python train.py --crop_scale_min=1 --loss="charbonnier" --arch="unet" --block="basic" --upsampling="transposed_conv" --learning_rate=0.0029 --eps=1e-08 --max_steps=9600 --epochs=24.2 --lr_schedule="cosine"
Rows from block 5, named by matrix and row number. Rows with one number belong to one channel. Each number is 200 + 30 x the weight over its row's rms, rounded and kept within 0 to 999. All counts start at 0. After the name is the row's rms in percent of the matrix's.
# convs0: first 3x3 conv (model.enc.1.2.convs.0.weight, 64x64x3x3, standardized in use), inputs 32-39, a 3x3 kernel for each
# convs1: second 3x3 conv (model.enc.1.2.convs.1.weight, 64x64x3x3, standardized in use, transposed), outputs 32-39, a 3x3 kernel for each
convs0.13,074,197,253,222,207,199,245,186,217,199,236,280,169,230,295,198,213,204,140,187,198,169,175,186,129,168,123,162,192,203,141,230,275,220,228,237,225,198,182,180,204,169,200,205,197,242,180,190,163,148,150,189,196,204,192,199,176,207,226,151,221,211,224,197,194,188,250,223,192,242,180,162,226
convs1.13,074,201,181,193,217,246,190,209,190,202,225,165,195,123,132,186,205,157,204,215,192,205,238,267,229,224,177,195,171,231,214,159,163,175,225,199,193,185,224,209,186,217,225,232,208,246,186,165,187,198,199,189,217,141,202,234,211,209,228,235,172,240,175,190,167,138,196,224,285,178,178,289,234
convs0.14,096,225,179,202,198,208,182,185,200,217,216,202,171,240,213,163,249,201,178,266,268,217,240,224,166,211,218,196,233,172,189,159,171,196,210,227,232,165,218,231,240,208,243,201,222,222,126,182,173,186,270,190,212,250,204,165,156,190,168,242,240,192,274,214,222,227,233,164,211,211,147,101,157
convs1.14,091,154,208,235,150,115,200,195,231,289,220,209,167,222,199,246,221,192,194,215,183,174,232,185,188,206,201,197,172,199,202,202,204,188,173,199,219,184,155,147,186,227,168,198,180,180,204,153,182,220,192,209,221,221,288,178,150,184,202,173,214,202,234,208,214,262,217,242,199,197,210,187,144
convs0.15,112,195,209,222,232,251,246,228,203,204,196,215,241,181,247,258,217,266,235,181,147,248,173,183,246,208,199,223,253,229,232,233,210,184,200,113,186,205,142,207,200,188,249,194,209,216,182,174,147,220,222,203,164,187,165,266,197,157,270,156,118,186,185,245,187,216,207,207,231,214,230,224,193
convs1.15,121,195,206,191,223,123,199,194,194,254,202,197,182,140,141,200,205,160,196,206,183,165,134,112,123,175,166,203,198,272,257,132,179,168,128,165,142,191,199,171,175,186,242,232,215,227,203,177,192,207,171,211,187,166,203,225,229,216,204,240,226,202,193,194,214,199,204,233,216,228,233,211,213
convs0.16,077,214,234,230,213,234,261,235,227,242,194,196,231,195,231,213,180,222,240,186,154,200,192,221,234,206,220,237,209,184,177,204,224,186,196,200,246,159,167,180,153,223,196,186,180,190,201,160,217,164,178,201,180,188,187,172,192,202,188,225,175,227,231,185,192,170,166,246,247,243,232,248,244
convs1.16,084,230,244,277,206,212,248,228,236,277,212,205,256,161,212,225,252,210,231,232,250,213,244,233,216,210,231,233,194,186,200,228,191,163,191,227,226,176,216,188,221,180,219,213,218,195,206,204,255,190,212,211,194,197,232,186,166,163,103,182,197,217,118,199,204,240,236,168,214,181,184,176,188
convs0.17,111,149,144,243,190,115,215,230,232,301,189,234,157,187,187,150,185,243,242,160,178,145,240,209,169,216,206,198,222,193,178,195,135,167,179,225,232,219,174,168,285,250,151,242,201,236,222,234,204,189,212,218,228,183,225,208,183,145,192,231,238,210,192,197,213,207,192,161,125,220,209,174,196
convs1.17,109,142,178,213,180,236,213,167,213,234,159,172,215,210,205,262,232,221,238,177,189,176,199,161,162,213,158,209,217,218,209,263,265,253,251,244,214,201,208,157,258,154,131,234,252,179,223,204,217,208,142,169,228,206,175,183,184,216,219,153,195,269,233,211,186,221,207,190,177,169,187,149,165
convs0.18,098,190,242,208,182,206,164,231,194,165,195,197,167,237,189,169,210,208,206,193,197,225,185,196,193,206,206,216,209,147,227,174,111,149,218,177,210,155,155,216,166,189,198,194,181,205,200,175,158,182,131,223,218,169,203,242,242,201,173,193,179,184,184,224,196,190,212,202,180,172,206,178,194
convs1.18,087,240,203,207,239,208,234,192,147,209,214,181,187,206,168,182,164,153,185,167,225,173,222,170,212,126,171,167,209,247,222,232,225,225,204,225,210,235,261,188,236,217,214,185,240,249,183,199,203,228,259,201,245,178,192,220,239,207,178,222,233,201,210,200,227,250,211,206,218,198,195,159,192
convs0.19,071,219,218,191,231,236,207,214,226,206,234,226,212,192,268,212,225,243,164,212,220,231,235,257,222,238,222,218,227,214,179,190,248,195,204,185,177,181,213,199,225,274,223,199,197,180,246,232,202,222,219,227,222,222,221,161,178,169,201,177,205,195,222,229,235,226,217,256,215,225,190,156,186
convs1.19,064,201,240,179,224,251,203,213,213,136,238,165,199,165,147,217,154,157,164,216,207,205,208,157,159,219,163,215,210,161,215,222,217,207,207,186,161,208,229,225,245,190,214,212,216,175,141,157,169,198,119,129,229,161,110,182,209,181,228,103,170,191,160,240,236,273,215,157,157,198,172,142,156
convs0.20,120,182,213,176,210,209,205,195,220,193,197,195,168,178,302,215,206,258,251,141,211,174,176,149,186,202,205,125,247,168,169,299,301,196,198,269,288,175,219,249,154,173,249,214,134,157,205,205,223,165,153,185,240,180,172,212,212,229,183,136,180,175,220,168,201,186,210,230,221,247,190,222,236
convs1.20,120,183,190,183,185,178,188,175,171,180,150,127,216,127,126,199,183,173,227,240,232,242,223,222,241,213,257,230,186,102,130,220,196,192,243,216,199,194,143,151,192,165,103,143,205,164,187,167,217,221,144,195,225,198,174,185,211,238,222,236,265,255,244,254,186,196,221,195,136,157,202,200,165
convs0.21,108,233,250,215,259,296,199,198,237,140,207,253,187,238,141,192,204,223,175,177,220,229,188,157,240,176,178,222,240,144,223,154,194,211,188,229,180,231,241,211,224,199,204,180,182,167,168,224,194,125,203,183,207,122,205,219,272,215,188,173,192,163,148,130,191,213,185,212,175,198,221,204,181
convs1.21,096,253,192,186,211,180,196,183,177,183,200,258,213,189,302,228,223,186,208,201,245,206,172,209,192,184,173,180,246,249,230,235,263,255,185,175,184,226,229,211,196,231,214,212,254,183,191,213,232,191,237,234,222,203,196,209,207,197,233,226,218,196,212,201,190,222,198,196,215,231,212,208,194
convs0.22,094,216,210,170,171,237,179,138,190,119,214,181,223,206,246,219,201,190,172,222,185,176,276,244,190,193,234,219,226,144,167,189,236,279,267,291,222,186,208,199,194,276,176,202,188,189,176,206,200,241,217,170,235,172,160,186,191,181,200,229,176,156,186,245,228,233,253,167,233,204,158,152,195
convs1.22,098,224,237,241,175,235,261,213,205,209,234,214,189,184,174,166,226,211,188,210,195,173,203,233,212,206,210,174,182,141,149,202,235,190,219,235,192,189,289,176,238,199,251,178,248,172,195,224,167,257,292,236,209,212,243,155,255,212,188,176,200,174,184,191,211,215,255,205,193,217,174,223,205
convs0.23,096,193,178,146,170,194,169,223,174,181,197,118,102,169,227,201,247,153,178,172,262,207,232,246,180,213,200,159,185,230,164,133,229,137,199,197,221,223,270,224,235,203,148,205,193,226,155,134,189,163,199,164,199,237,152,180,242,207,179,185,131,209,198,199,174,204,199,168,241,197,190,201,200
convs1.23,082,173,207,229,198,179,203,253,198,189,229,234,198,205,185,199,217,282,210,204,237,172,208,180,168,163,184,201,182,172,224,245,214,241,237,234,203,230,269,226,257,260,194,171,175,231,240,176,199,190,163,193,166,202,237,171,160,153,239,254,204,204,203,207,251,266,211,209,173,162,178,188,211
convs0.24,093,179,226,258,234,191,210,247,169,206,166,221,231,187,246,287,204,257,224,187,216,197,186,276,184,201,153,167,215,262,224,233,177,189,185,190,177,239,228,184,243,180,165,189,175,203,189,172,163,214,208,177,162,167,225,231,188,195,184,193,192,194,182,237,231,226,219,238,209,225,169,209,216
convs1.24,110,161,179,224,148,118,164,203,163,149,218,188,229,204,164,209,169,193,182,189,183,206,169,117,181,187,185,204,226,219,239,196,166,216,202,151,191,234,171,179,181,134,187,188,146,159,169,153,161,190,98,165,196,211,161,214,170,219,228,152,178,187,219,199,205,210,202,201,243,184,213,212,189
convs0.25,093,234,246,199,233,253,182,185,212,188,286,269,185,279,189,148,218,162,148,206,212,208,170,188,178,159,204,206,209,161,205,171,230,249,180,292,246,185,185,168,167,196,264,202,154,184,201,222,257,204,200,219,200,228,210,237,199,183,151,224,202,156,154,154,212,219,235,203,240,182,182,132,176
convs1.25,085,200,193,221,193,99,164,210,218,180,189,234,196,249,251,196,204,214,167,212,194,234,180,138,176,219,148,182,220,188,213,161,184,186,187,223,223,188,224,186,149,208,206,178,219,171,156,172,181,228,214,140,148,198,215,198,228,229,196,182,197,144,174,184,241,236,230,213,190,196,154,159,179
convs0.26,103,207,136,167,267,184,241,228,218,181,173,165,167,178,178,195,216,254,205,214,201,154,223,187,183,188,177,195,189,234,210,137,149,205,198,146,175,216,211,215,214,263,214,177,219,229,157,189,213,189,228,151,225,250,200,195,226,209,199,248,243,92,112,189,206,171,190,235,197,236,180,203,197
convs1.26,102,216,197,207,231,245,189,218,234,173,164,116,170,179,219,228,237,185,207,226,245,227,195,215,207,188,179,184,213,212,196,197,279,224,210,221,211,144,121,218,172,108,164,189,195,158,178,171,143,190,101,154,202,141,226,202,205,254,206,241,248,207,252,267,202,146,170,210,173,182,220,192,171
convs0.27,102,255,120,183,191,188,243,199,184,203,243,207,181,243,179,219,252,187,178,238,271,179,187,294,166,220,230,199,160,189,205,101,134,171,172,192,153,204,234,187,208,217,203,185,210,214,180,242,224,218,213,231,155,176,190,184,206,191,185,217,210,153,209,182,208,215,248,164,176,170,214,269,200
convs1.27,105,187,134,151,194,189,241,169,238,240,215,221,199,190,210,212,222,160,192,202,208,194,162,137,207,191,239,253,150,184,213,114,146,172,146,141,164,208,177,216,201,190,178,222,217,170,241,210,233,204,183,238,207,205,258,261,203,240,212,212,216,186,189,174,248,285,266,256,264,224,282,320,246
convs0.28,121,205,233,216,177,301,206,217,192,168,228,187,157,195,184,181,202,206,215,175,169,268,213,268,224,217,255,203,174,135,191,236,109,144,217,215,213,159,147,226,133,141,221,206,133,163,219,175,212,234,179,231,234,197,181,169,177,228,146,189,193,239,205,154,223,238,205,179,251,195,169,198,238
convs1.28,120,169,176,238,271,238,183,217,175,161,193,151,196,215,171,227,201,238,222,136,161,207,200,262,278,190,246,243,204,278,275,196,143,185,193,163,165,207,138,147,238,81,184,163,163,180,214,188,218,253,176,225,227,210,192,201,203,195,183,180,159,224,195,220,219,189,164,196,164,217,206,191,229
convs0.29,099,214,214,163,182,201,158,172,134,198,243,212,188,247,179,125,232,197,184,150,217,205,212,223,226,192,142,167,134,125,191,177,133,146,209,192,205,240,182,157,239,175,169,188,210,262,286,266,212,184,227,206,210,192,210,230,203,182,218,209,167,196,209,176,198,175,191,160,161,183,219,181,205
convs1.29,107,168,219,220,205,188,216,267,216,210,196,216,179,288,160,129,186,201,158,222,229,196,164,217,209,216,226,229,208,225,227,205,235,221,201,255,228,162,199,204,203,248,171,214,189,173,149,205,168,221,203,163,185,141,159,179,198,173,209,251,184,182,198,205,202,180,185,195,220,197,192,206,160
convs0.30,086,205,202,197,198,198,198,257,191,208,223,230,200,259,209,126,232,237,195,152,150,164,191,229,223,205,215,224,222,214,189,218,166,177,255,281,251,188,206,195,180,183,180,176,184,202,205,215,224,203,265,204,183,245,190,224,208,206,195,233,191,210,187,180,200,209,217,209,218,223,212,227,245
convs1.30,121,175,161,146,222,164,155,187,171,168,236,261,220,197,251,294,247,234,213,185,195,243,196,241,204,285,254,232,224,292,217,152,121,220,192,168,165,192,183,188,153,188,216,189,166,199,189,148,202,182,206,136,212,222,168,189,214,176,226,160,183,195,176,176,181,186,178,214,244,216,158,199,201
convs0.31,103,192,171,178,182,172,194,211,218,248,234,172,206,185,110,150,185,166,234,188,167,172,183,194,205,243,232,239,196,193,158,216,215,229,170,269,199,202,233,212,171,149,200,176,180,198,207,202,235,201,165,214,107,185,209,189,206,201,179,219,238,211,251,203,188,262,227,196,256,218,197,170,175
convs1.31,106,183,189,167,179,206,137,216,215,200,185,212,191,221,177,189,175,165,171,240,210,204,216,252,247,241,216,224,222,188,247,210,214,206,179,221,163,186,261,238,138,276,237,166,218,166,244,226,224,233,241,230,222,221,232,210,196,215,172,165,218,226,170,191,212,234,216,184,174,180,194,185,243
convs0.32,111,230,218,242,184,180,194,191,210,293,247,188,181,214,192,218,224,200,206,213,184,195,166,152,150,174,193,163,111,149,197,193,282,267,195,252,207,208,257,198,100,192,176,161,202,189,219,256,213,184,175,191,128,135,175,210,182,220,173,230,201,213,273,238,191,149,203,219,238,234,195,231,202
convs1.32,116,228,261,210,239,243,206,209,192,195,223,236,179,181,225,282,153,209,229,199,182,202,218,182,159,202,205,133,217,228,203,254,236,182,248,220,160,204,188,197,175,149,157,154,153,228,198,211,245,206,237,178,169,171,223,192,172,196,181,224,212,227,228,199,206,173,215,198,189,184,200,240,230
convs0.33,111,209,212,210,141,168,192,189,175,209,261,165,168,255,190,208,258,228,192,190,163,209,200,147,226,211,158,229,142,215,230,151,114,227,194,212,206,207,179,136,243,272,121,222,248,220,180,215,155,182,200,163,172,212,197,178,210,245,205,238,245,184,121,214,212,233,180,175,223,204,211,179,203
convs1.33,097,167,249,209,262,199,161,198,162,216,217,220,185,197,209,162,270,232,191,233,188,221,234,227,236,212,162,186,185,218,186,175,223,192,175,172,171,218,159,162,184,115,197,184,196,210,197,232,208,217,276,270,200,241,198,192,253,142,140,115,207,170,211,197,207,216,213,204,193,185,227,185,161
convs0.34,108,223,231,206,257,315,160,218,157,118,229,176,175,186,181,235,200,196,206,162,256,190,194,235,189,228,235,187,223,169,192,215,268,180,143,109,188,221,222,231,210,215,217,185,204,223,218,197,148,211,126,249,207,234,204,178,200,208,182,128,218,192,155,221,227,198,180,195,187,218,197,195,189
convs1.34,105,259,188,221,239,196,230,249,228,195,154,242,219,251,211,188,223,239,166,225,208,223,227,241,237,238,202,209,196,253,235,177,151,222,197,200,191,152,158,222,194,182,210,188,198,157,155,207,217,155,325,183,189,203,155,245,220,230,248,265,245,219,238,227,190,170,218,186,216,195,210,206,166
convs0.35,099,183,221,196,189,159,220,224,172,216,190,149,170,183,132,171,199,169,206,211,239,188,238,177,219,219,179,215,183,169,227,171,161,145,161,168,179,166,187,221,206,134,226,194,177,167,223,250,225,254,204,237,226,251,221,242,195,205,224,184,176,177,224,168,191,185,183,157,174,158,169,197,191
convs1.35,101,190,182,215,145,187,246,190,142,169,209,236,224,196,106,175,189,165,192,171,205,168,191,254,210,192,183,217,185,196,149,175,140,144,210,176,174,187,211,246,164,257,284,230,264,217,188,229,175,201,231,198,198,220,185,211,229,200,207,156,184,222,210,189,183,176,205,224,185,222,226,248,230
convs0.36,105,195,233,221,166,229,207,171,221,243,211,187,239,197,249,216,203,201,195,176,178,201,186,220,210,172,173,225,193,227,201,170,170,234,157,131,201,197,238,164,164,206,217,207,193,162,164,135,187,208,182,169,179,201,160,228,199,202,281,253,180,216,197,159,217,186,209,210,207,212,202,183,224
convs1.36,111,232,211,185,217,212,173,204,161,185,163,190,220,173,149,247,166,186,234,191,239,222,198,220,227,186,227,227,205,187,210,205,206,163,176,205,203,198,164,187,203,222,247,178,186,163,190,231,217,205,288,218,217,203,168,199,190,168,191,154,152,206,190,213,221,201,188,185,179,178,237,211,197
convs0.37,102,232,210,219,194,251,186,246,245,203,190,208,239,209,173,251,205,214,227,199,193,211,253,231,196,174,231,270,203,205,188,171,174,221,230,136,191,186,175,146,182,262,203,218,186,190,246,197,219,228,224,215,230,207,235,195,166,186,173,207,211,187,214,181,175,174,167,149,150,165,212,177,148
convs1.37,119,204,164,213,208,221,228,229,240,175,177,179,211,179,215,179,172,178,180,166,169,199,222,232,161,190,172,235,199,153,153,156,133,155,221,170,175,210,193,212,221,245,209,227,195,180,275,253,215,213,239,277,271,196,223,216,197,229,183,146,201,188,192,210,213,210,166,214,213,205,230,196,205
convs0.38,110,217,211,211,218,176,206,220,209,184,210,203,203,153,245,201,215,197,204,200,214,184,215,200,179,196,195,211,192,165,135,214,220,226,277,261,241,331,135,186,234,138,167,169,196,128,160,154,202,231,168,188,190,153,176,209,192,178,186,135,178,203,148,188,197,223,188,225,255,237,182,239,179
convs1.38,103,183,150,161,198,213,172,203,255,205,188,224,201,237,249,240,198,217,234,192,202,208,227,198,180,232,200,186,218,167,154,199,198,203,244,223,206,240,206,206,248,237,214,239,205,132,232,217,212,227,205,194,218,205,232,201,217,187,220,221,210,228,166,195,222,216,210,175,198,185,178,204,235
convs0.39,102,189,156,236,224,160,182,235,206,186,204,172,155,167,133,189,215,154,230,261,199,182,193,252,180,159,209,225,201,187,193,233,181,220,204,206,196,231,185,216,258,248,195,239,201,215,221,217,178,188,225,177,193,215,183,230,224,184,182,227,174,188,179,208,190,147,155,156,165,228,160,148,203
convs1.39,086,238,187,190,202,190,244,185,179,217,143,201,219,163,249,211,209,237,223,224,165,205,280,190,275,207,181,241,174,177,192,218,176,186,210,164,189,185,207,173,236,167,152,232,186,167,161,193,204,199,195,172,189,222,170,201,207,208,250,194,137,187,211,194,270,230,130,162,175,182,152,195,221
convs0.40,106,241,207,187,167,170,206,215,242,222,157,184,239,247,254,205,233,191,205,231,216,200,141,148,191,186,130,229,210,192,209,166,223,201,188,215,247,198,167,173,145,211,216,200,224,171,239,183,231,143,176,219,145,166,219,242,151,139,228,279,200,238,286,230,189,235,236,188,158,220,243,228,201
convs1.40,095,192,197,146,191,237,242,246,207,222,183,219,167,199,238,182,177,196,189,174,226,243,202,186,201,207,231,197,179,186,177,175,212,228,223,189,228,179,174,185,165,123,218,222,203,161,161,192,201,188,228,208,179,199,222,193,163,198,191,174,219,225,227,201,194,203,233,223,273,236,226,169,195
convs0.41,092,201,212,191,190,208,192,161,203,213,219,200,160,142,189,166,183,204,210,209,171,160,221,210,218,206,149,194,156,119,189,249,221,178,244,175,214,246,217,182,275,300,219,239,284,232,270,237,187,266,240,233,208,237,263,216,256,228,248,241,218,176,175,251,167,207,217,176,200,170,195,216,176
convs1.41,113,176,126,218,182,215,179,208,185,176,216,226,232,185,163,172,227,174,189,236,210,158,222,156,204,259,245,253,175,182,209,228,85,162,189,172,225,222,251,163,173,277,267,180,222,230,193,214,206,191,244,237,217,292,192,227,200,215,182,231,205,213,257,198,172,191,176,221,240,205,196,189,202
convs0.42,103,196,186,175,182,189,188,171,187,176,238,221,172,164,104,161,192,199,256,174,184,166,219,226,199,217,223,234,221,199,195,205,131,92,184,189,144,190,221,246,202,231,172,140,223,210,210,212,234,227,272,206,227,211,180,168,193,221,269,191,214,169,123,177,163,187,257,209,158,203,198,211,191
convs1.42,096,209,188,224,234,167,155,202,169,182,162,197,219,180,226,211,203,165,187,186,239,176,208,160,173,228,197,204,227,191,187,256,267,264,194,178,192,181,188,245,208,214,216,179,166,226,185,195,167,203,149,184,212,199,199,197,229,202,208,182,183,205,130,202,193,177,178,169,236,187,197,226,214
convs0.43,094,241,244,225,208,189,144,206,152,201,213,222,259,215,236,233,227,233,229,215,214,192,196,155,136,173,127,172,179,174,229,183,223,185,195,178,171,166,227,178,161,168,190,209,184,185,176,167,223,127,146,204,217,205,202,202,219,202,204,236,209,221,188,233,179,164,177,192,259,200,219,187,167
convs1.43,088,197,189,275,198,223,247,226,201,236,184,173,156,237,227,208,159,188,217,239,239,243,208,237,204,224,239,270,218,254,245,211,253,239,190,187,195,220,237,193,244,237,215,166,223,250,215,187,194,233,178,185,216,183,213,210,206,218,183,167,178,178,178,214,258,169,181,197,116,227,182,222,227
convs0.44,124,197,223,207,217,233,227,208,164,221,209,171,224,179,288,220,243,238,189,202,226,182,186,206,206,200,195,181,228,262,228,182,176,222,241,274,268,189,195,211,191,212,204,172,196,223,195,119,200,184,193,214,203,205,117,198,260,164,182,216,212,161,171,180,202,226,238,182,345,249,240,225,178
convs1.44,124,184,196,232,225,206,162,212,221,176,147,211,207,218,169,214,222,191,223,181,174,180,153,125,196,203,165,193,224,286,283,238,249,229,250,256,198,179,169,155,243,188,190,200,235,212,169,185,192,204,148,156,215,206,196,211,202,201,182,191,236,217,188,192,193,171,176,180,122,206,169,122,186
convs0.45,115,233,170,179,212,179,167,216,204,234,192,262,161,209,211,185,171,184,250,224,184,229,235,216,254,212,215,173,207,170,211,190,180,198,210,236,117,164,194,184,171,187,222,176,197,205,180,231,211,188,192,218,212,212,204,193,190,198,176,195,251,190,215,205,168,179,194,180,176,209,172,155,196
convs1.45,108,189,186,178,179,206,150,200,238,130,174,223,199,165,242,213,227,181,217,143,91,156,122,71,161,146,138,141,216,215,207,198,188,197,163,210,204,170,169,229,168,213,199,231,206,244,190,174,174,186,163,185,207,222,236,178,142,246,169,203,212,219,236,173,153,145,205,194,188,198,155,98,191
convs0.46,098,202,230,211,195,216,197,197,231,243,161,192,195,169,264,234,190,220,223,228,216,212,213,192,174,226,215,178,191,234,202,207,273,241,190,239,214,155,176,185,168,185,207,229,249,188,169,184,182,198,206,230,163,185,166,206,166,195,170,114,183,226,173,230,171,194,183,188,233,214,175,217,200
convs1.46,101,141,170,191,175,229,218,177,178,232,207,193,187,211,221,208,252,214,227,212,184,165,215,224,198,172,194,219,202,207,186,201,207,209,208,177,193,198,202,211,206,213,201,210,205,213,245,221,226,170,208,172,206,184,257,190,176,162,165,141,143,224,220,215,242,198,219,168,142,177,183,223,224
convs0.47,106,242,203,216,208,180,221,218,165,222,210,206,176,222,180,153,200,158,190,193,236,210,223,272,217,178,222,229,177,264,229,150,95,136,185,229,170,168,246,156,241,302,199,222,227,209,223,201,245,186,201,252,215,236,243,192,229,229,206,181,227,225,193,206,169,196,178,161,145,182,187,181,181
convs1.47,105,168,212,148,204,223,158,211,222,192,204,233,224,241,141,204,239,186,201,224,195,214,237,156,166,220,180,205,140,115,121,147,66,151,183,224,205,194,226,179,196,195,198,229,167,182,207,216,176,244,186,188,167,206,165,200,176,165,226,215,174,201,206,184,195,218,209,220,262,229,182,143,169
convs0.48,065,125,132,165,129,131,184,152,160,198,197,185,200,196,169,184,201,191,199,212,196,182,205,213,182,196,214,191,174,167,150,202,192,174,225,179,178,176,163,177,155,150,137,162,170,183,199,200,186,195,197,189,203,197,186,186,171,151,183,185,191,201,206,163,207,188,188,195,188,196,197,201,224
convs1.48,062,231,235,206,196,208,238,178,223,206,212,226,200,227,187,192,153,213,203,199,210,210,199,181,213,181,213,174,234,182,190,178,168,185,146,148,192,155,208,196,254,212,232,177,200,193,222,210,164,212,270,228,232,195,147,160,201,156,153,158,149,190,152,159,182,195,176,188,247,200,233,196,219
convs0.49,104,186,213,178,199,169,162,213,161,261,190,200,163,238,201,173,215,163,218,184,173,181,205,234,203,179,191,147,184,163,214,130,235,205,152,190,146,209,167,144,192,218,190,220,186,220,172,207,201,212,180,197,207,204,178,201,226,208,218,248,229,197,204,168,161,208,204,185,118,214,179,137,220
convs1.49,107,159,225,194,250,221,258,233,194,226,188,208,196,200,210,215,218,227,213,219,184,243,185,197,221,216,234,184,191,194,195,192,178,180,217,214,190,187,239,184,178,235,214,234,219,174,183,223,230,183,214,211,207,208,225,173,203,206,157,110,205,201,204,186,157,227,235,179,210,210,161,138,199
convs0.50,105,215,174,212,190,212,236,163,183,199,195,142,178,147,219,149,161,138,225,219,193,182,185,158,239,175,194,228,226,156,178,211,199,129,151,184,157,247,218,209,220,205,202,211,226,214,185,200,209,179,215,231,124,276,146,192,291,215,235,236,159,178,153,158,237,196,152,200,207,176,235,241,233
convs1.50,100,238,227,236,258,317,232,191,265,222,164,203,207,231,199,171,185,222,174,193,185,222,222,211,213,198,210,176,214,207,234,200,122,179,181,188,196,196,173,220,182,220,193,162,200,179,177,199,218,220,223,180,210,217,188,186,134,182,169,132,153,172,130,173,205,191,170,215,237,209,248,251,194
convs0.51,100,205,222,222,232,173,172,165,181,119,240,208,210,181,230,177,208,209,175,219,209,202,235,202,205,177,182,186,161,191,207,247,311,211,160,70,178,241,195,207,245,267,220,194,203,177,183,128,218,168,186,165,231,250,195,209,249,230,257,221,276,203,234,236,244,199,204,198,192,230,181,155,182
convs1.51,096,197,208,154,140,195,149,143,184,180,195,164,192,199,167,243,221,227,195,203,194,213,192,184,178,226,175,202,176,235,229,204,124,173,158,157,193,194,166,171,200,77,174,216,213,172,181,161,180,142,121,184,190,235,212,199,178,245,195,151,211,217,163,149,228,251,211,180,202,223,212,183,195
convs0.52,098,209,220,219,209,181,218,239,183,214,172,275,222,107,272,233,190,235,218,201,210,193,267,209,213,217,227,177,228,169,138,248,209,184,275,197,191,200,130,237,189,128,205,191,186,140,224,193,208,216,189,217,216,218,204,255,209,191,300,154,241,254,248,207,211,217,228,221,265,239,228,207,228
convs1.52,109,163,154,187,189,221,242,199,222,198,235,163,210,245,218,179,202,197,184,214,224,208,161,188,254,211,217,212,177,165,206,201,170,235,166,225,213,216,201,192,214,192,161,213,169,123,225,210,231,180,160,200,178,141,212,216,222,208,190,188,235,203,199,227,204,186,224,203,195,226,233,204,237
convs0.53,106,216,211,219,237,174,213,161,160,157,219,214,201,191,164,212,181,176,166,164,204,169,253,226,264,219,186,182,225,173,167,169,148,173,176,262,280,132,234,192,189,183,153,210,194,233,231,213,160,177,168,167,206,211,189,227,173,216,184,216,146,173,140,214,215,187,181,186,203,161,226,184,241
convs1.53,100,224,168,189,193,199,180,198,155,180,230,188,212,216,212,208,189,149,188,214,223,171,191,175,165,192,238,253,159,165,204,202,217,207,274,249,214,198,193,183,278,190,228,197,168,276,229,163,210,234,176,224,223,190,257,211,209,212,207,166,217,232,202,216,214,256,195,182,166,202,189,250,233
convs0.54,098,209,162,211,221,214,178,189,196,205,187,220,180,186,227,223,198,193,229,220,205,193,208,203,201,282,228,231,197,247,168,220,161,215,137,200,222,206,251,195,194,278,175,190,270,220,192,156,171,191,204,220,229,254,196,182,203,191,229,210,231,200,173,205,218,168,200,189,66,221,194,208,204
convs1.54,094,143,179,250,196,176,172,234,178,167,209,169,173,210,199,136,229,219,215,144,179,152,212,216,211,262,165,210,214,204,211,201,178,196,236,189,186,169,197,220,247,167,174,193,169,212,206,175,182,195,161,171,210,212,201,200,192,234,227,196,168,198,196,185,215,156,142,219,263,236,163,142,204
convs0.55,099,222,191,223,198,143,192,231,215,134,215,187,208,170,208,220,213,211,189,202,232,203,203,156,173,192,219,209,202,198,200,205,186,213,216,175,185,203,225,200,193,170,217,194,200,211,219,196,202,212,168,224,168,179,191,184,134,142,189,194,142,204,215,248,195,157,186,242,177,147,204,228,184
convs1.55,093,214,223,199,200,240,201,192,191,163,198,209,221,220,219,239,215,206,182,201,184,227,211,234,199,215,176,180,199,226,202,185,210,201,191,227,212,178,227,175,174,180,223,201,203,186,181,200,161,184,173,165,179,183,203,162,176,168,226,140,199,213,203,209,215,204,216,252,254,162,216,266,226
convs0.56,101,182,164,214,222,163,188,210,201,190,149,199,206,204,236,208,237,200,212,205,219,233,207,245,196,193,198,167,216,236,223,188,206,147,192,229,172,200,180,174,177,175,217,218,187,167,166,232,193,207,240,201,152,185,212,229,196,186,241,129,210,230,242,265,192,238,220,212,262,225,178,214,179
convs1.56,101,208,222,282,264,167,197,240,223,206,201,224,220,198,176,196,214,200,208,234,238,237,222,202,201,207,214,207,142,151,186,199,126,188,185,213,195,177,188,149,169,273,204,198,219,188,205,233,225,192,203,216,216,231,238,209,224,181,231,294,168,261,248,206,203,244,240,140,150,173,214,204,217
convs0.57,090,210,230,209,227,175,187,245,219,211,193,178,212,183,236,193,232,232,200,227,193,214,220,168,149,191,172,143,174,150,234,179,246,197,239,175,167,222,223,176,220,190,201,211,232,163,222,237,168,220,229,190,221,169,203,277,228,215,204,202,202,199,210,264,210,227,257,197,228,253,141,185,187
convs1.57,095,223,233,152,209,189,156,260,181,227,280,232,167,206,245,237,182,189,291,203,159,161,216,178,175,210,222,219,176,189,180,247,200,201,182,197,161,196,260,192,283,192,184,213,137,191,243,231,157,180,167,210,202,183,241,232,189,187,216,219,175,164,203,178,254,219,193,171,165,197,156,177,257
convs0.58,081,218,165,223,215,187,222,198,193,197,211,179,176,216,253,164,205,178,144,229,230,266,237,247,217,242,248,208,220,234,211,204,191,202,186,170,177,214,188,179,199,212,220,207,210,224,219,233,174,214,146,156,191,141,223,188,193,181,202,191,186,235,203,242,267,297,293,266,312,305,289,300,320
convs1.58,091,201,228,209,242,253,273,231,201,192,205,200,194,207,220,248,200,211,217,189,247,168,211,207,192,202,210,178,224,186,199,272,255,203,248,220,237,177,220,208,226,169,164,215,211,173,214,240,170,226,177,179,218,150,236,178,189,191,197,231,205,214,210,210,155,194,161,115,100,117,141,152,209
convs0.59,110,218,200,232,212,204,227,224,257,222,152,114,144,181,148,300,177,242,219,213,216,169,211,195,162,182,214,222,191,204,275,222,202,218,229,211,195,200,184,220,225,208,232,184,205,213,176,222,183,198,141,174,189,197,241,207,244,202,197,220,140,138,132,162,241,202,240,197,184,199,214,257,194
convs1.59,122,209,173,209,159,225,199,250,235,175,207,223,255,233,193,201,142,195,208,140,106,131,157,159,154,193,181,174,205,209,200,222,234,221,226,191,162,219,135,163,178,225,216,216,262,236,208,132,201,240,160,215,216,234,237,208,203,230,240,169,193,209,217,248,204,200,231,174,187,190,187,217,162